config = dict(
    gain_aug_db=10,
    win_length=400,
    num_classes=[8, 20, 3],
    arch='resnet_bottleneck',
    weight_standardization=True,
    widths=[128, 256, 512],
    head_dropout=0.1,
    momentum=0.95,
    sam_rho=0.05,
    lr_schedule='cosine',
    adamw_weight_decay_other_params=0,
)
Rows from block 6, named by matrix and row number. Each number is 128 + 24 x the weight over its row's rms, rounded and kept within 0 to 255. All counts start at 0. Numbers have three digits each. After the name is the row's rms in percent of the matrix's.
# convs1: 3x3 conv (model.blocks.6.convs.1.weight, 64x64x3x3, standardized in use), inputs 35-39, a 3x3 kernel for each
convs1.0 100:118127101120133121140109139138152129120110128102130120181061170159090150171139137143116138141130146126118125126131129111156125134159125
convs1.1 102:141147145107112133127158173127096166109157144125134102059102145115144128173086076141101112130118135173141112119138152159154117135170122
convs1.2 098:155140120125115123134145119058111092129122114138096138119121120100100119159127147132144155137123112147143125140120146123122118142187130
convs1.3 099:114131115116120137120113107090115158130074114146129153115108155087053146137148103128129139155125121112123128130178127120124139151163117
convs1.4 100:132099127128121135162125148103071087094122111116173155120084124147148140074068087172152132144135113155123107146162134104110110160150114
convs1.5 104:122114135125117153096120129153114115181162130107111093074108111126133114119088137112121141149111127124074148138134119123092105145126149
convs1.6 097:134109108100107114137174136119155176083096110104058129163149130110125119142079129157132118139129146093116081153137096105118122115134126
convs1.7 097:130123119133155122117110123137167136160065122089113111153080126148100112127071112146122135138111118148154121130141127120108128099095122
convs1.8 112:099139085144120110123143133047152143092127124132107111141105129118123142109136143102116115133119166086159182106113093119161131091103136
convs1.9 092:140139136154119144139132113139165185094113142124117148124151171092097101123092094103127121128123124098085115122138136113113129120156156
convs1.10 095:107121095117120114132123135145137127167135113094123183167121138147113134143127151137115123129069091158132151120165132154200150141149157
convs1.11 102:110101155130153133139133119076090103115092113112151128134140122130164154130113133115138125103125138146163171127135149143173124136123110
convs1.12 096:092089128141122139129140141134180140129077087186097129109088162151178099114052086148115156148086147156117134124097142156156130095139151
convs1.13 093:121135156111126094089140137098130088145138096176194109136087098150150134127194110133125141130166165108135121123122112122110117130122111
convs1.14 108:124112132126132149141173139157136105134092119173119155127129143076145118119155119099117127117123113123136141118154126135132142131163146
convs1.15 104:103121116137129143147129140129094117148092102155133131137120143119148170139174147103080089149141125121171145141172137126152137115098099
convs1.16 098:144163112118132132114101112137128094099096117134101117145103130159112123143170113135149148126142140106136111143167142105149117129173109
convs1.17 097:150136113136153156119097121109059086154111133123089123110067103090103082115189138134130149131109130093125132149170139101087133127176164
convs1.18 099:142149140125134120101150121096107146152132096121125130108174099129116097116109101132145196133109124190137137127154127118185116111161139
convs1.19 100:119112132122141111157120111112113125148139084123124116171092110134150168061196195121087125170151117137129133141127141105116138153137155
convs1.20 107:146121150133109134108122108110107119092120096117123129118149135100151091103096119102191122131146136156158175086079117143111127142157157
convs1.21 099:141119157158125135109091126145186175104111099133142160127152176128183136158175159100160128145139144102080089130144131122140134121096128
convs1.22 100:121152138129161127117117103154135146122093121122143096121159148105140146149095127154097158170141114193171117130113097182141113144173122
convs1.23 103:108121129136132142117140120151132098132100125142130131116135135124100105140174162160164142104104075123118121131125152157113137110097105
convs1.24 100:141116148150138149129098121144096131121097152154159159136092136099149120143186080137118096123119130153138166131139123119153133112128107
convs1.25 098:145104142119099116144129137122124125079090103198235184094081077150176146079047117118138136119146116126104114133085126157109133119154159
convs1.26 098:102128121104093127138111132173063118172100138154133144118128134115104107101163104124129144124148127122157130101126134120113135097129143
convs1.27 102:131161092153134105164141118156105112134103190131145138137140120168146118196100093132130131150102128160131166120148113124130094106133129
convs1.28 101:098087118133142110133121136128123092124124122119110146091058066116148120105130134125122115097102125168132139130119110134156141107136143
convs1.29 101:083085092122106127161141171137107085088138150152142128123195152129153122183130130103117113120128159166122121097084127114139144123072150
convs1.30 099:108106113148153134100127109142115109136115136121109219107123130106160148111071150140131126136154147145153138100106151127170112101106129
convs1.31 107:134067088158124134135169143097121109132175137121132117112126133110112105119108079118152171126143157114176166113101134158128123170164144
convs1.32 099:146092142116110134097073127099141118119132171100189138168128096131155118151125157146172119152150109088125104151119152114090140113094123
convs1.33 098:135125141139130110162167140154102142091100127135091101095186124094158108116184106095120141084132125088133140112138118129143126111175118
convs1.34 101:126127154157116188125078154137126109130163097130155105133125091114135110159172128141117086146104152102042148146117126145089125133071157
convs1.35 096:131127121115104108136112113109125144135155103181139118146166132175115084113120189120103097103121114125146127132161119101140123090143176
convs1.36 089:119138146117151110134114106102105117133122098155172193094129127161125187114178180109133134119107133153132182100097099137139116161152120
convs1.37 088:122121116134104122126139138128098111165126159110125140161114092153158124120101142098085098118107110146157161125142106133147129138133161
convs1.38 081:104131118113127118129137122110098124109127125157169137133121150138143102145176157129117133123110116148141113090129123109138126105125121
convs1.39 102:120089098138097093145121132142122131137133133136134129152159167124093112103097100148138151158095128158103118128119116135105128131118138
convs1.40 105:133139126108129116127154134120101126075061097085091116127109126136149131116066126149158140116137141169209151101098116123177122143162145
convs1.41 105:126158106106140092134146149159107133149102131150144122169182166164070096081182154151142127142119097132107117106137121108124126148182135
convs1.42 098:122117139125144128140117129151112105096149126128121109115069138153105131121144104131143110130115095152120139086115109137154121135097110
convs1.43 099:157145130140130133130142112128153119102060105121110141133109144142102144196088140122119123146146134134132142123087162124172132110112136
convs1.44 097:139160159119144116148149125156186159180207192173093116104128111151144153120118129151114133132123106159182154141129127106119138113106130
convs1.45 092:134130135132130136125118136160151096131138109146147125128103129152180118129161126126142131108112126104108135169161138152153151125155124
convs1.46 099:109145146114136158186133134080125140120110108117112182144085143096155129123084088118113167120149175106108130132101137112166150116127116
convs1.47 097:123124147139122124146108153124136130122117116131110162145150112162090094113080165120146148114123161145149168137172132129095146097149173
convs1.48 098:148162128134138126097130138101140124106151134101132131140133121155177161115117107136134132142149133164163178108078086154165105113150127
convs1.49 100:156148112144125120140117112127098162083105126120148135144180124129110139154153122096183148074133157097104149130109138146122120119094135
convs1.50 100:142106096145103127113140143169091145115066142117112156129131146154131141175089157132134131138123097133116107126143115118123129111082131
convs1.51 098:130157155105128122104101151107138122128097138165174124104142107198123084122136165128107125136143139121117118158136124135127116105115110
convs1.52 099:104167120117157111158151104138147146129135149140116145122116151167151167160122188109089138104119156115152200129147099119111114122122120
convs1.53 103:122145143127103161100136113138115099112086127141135105132135108111084127104134098131160135123133141120133175129132141123120132113131152
convs1.54 107:125088120116129130100176160101100102126123141130141146104076118091119121098158174109111125137141159153157121103114121111113158129146181
convs1.55 105:134120120126155124122134081101114127099063138129128128143142118104089149119130186106134163125111157097093125116101121125092134115129099
convs1.56 105:147128147164153136116095100142112121159090159150118096140114136134134159110117181131121142119114134103131145142153123138127133141171138
convs1.57 112:115130085115123121102111111132117106158114126081122112145173127117127132119105107133106110123100097145121147154146119115145142094068107
convs1.58 099:119114147128122106121173163116155134177081126116080130124101149147102167174131162134139109118113105183157137149123136124099121142171134
convs1.59 100:147136110162142114151123130159108111127102116124124144109156146096164149151098111136127127133148155097150137073129153129118153145111120
convs1.60 108:115124125120111121148161156126133132139097140130113122135095097142135177133095072131131152141114154152121132122103158130130156175188155
convs1.61 104:132146122126131109126158150112111112086125149152149146136137141124110116143124147100089128148146145136135141114131156133120150128163170
convs1.62 100:143087115151110123134165175080168085113150114125147189128083168153120132157136080118138140105103106168132164130097130140130149112154128
convs1.63 101:142152128131129104136129098131130133088118101150132140106108091098077093161190186139147092140185163126165102135165125130139134126143134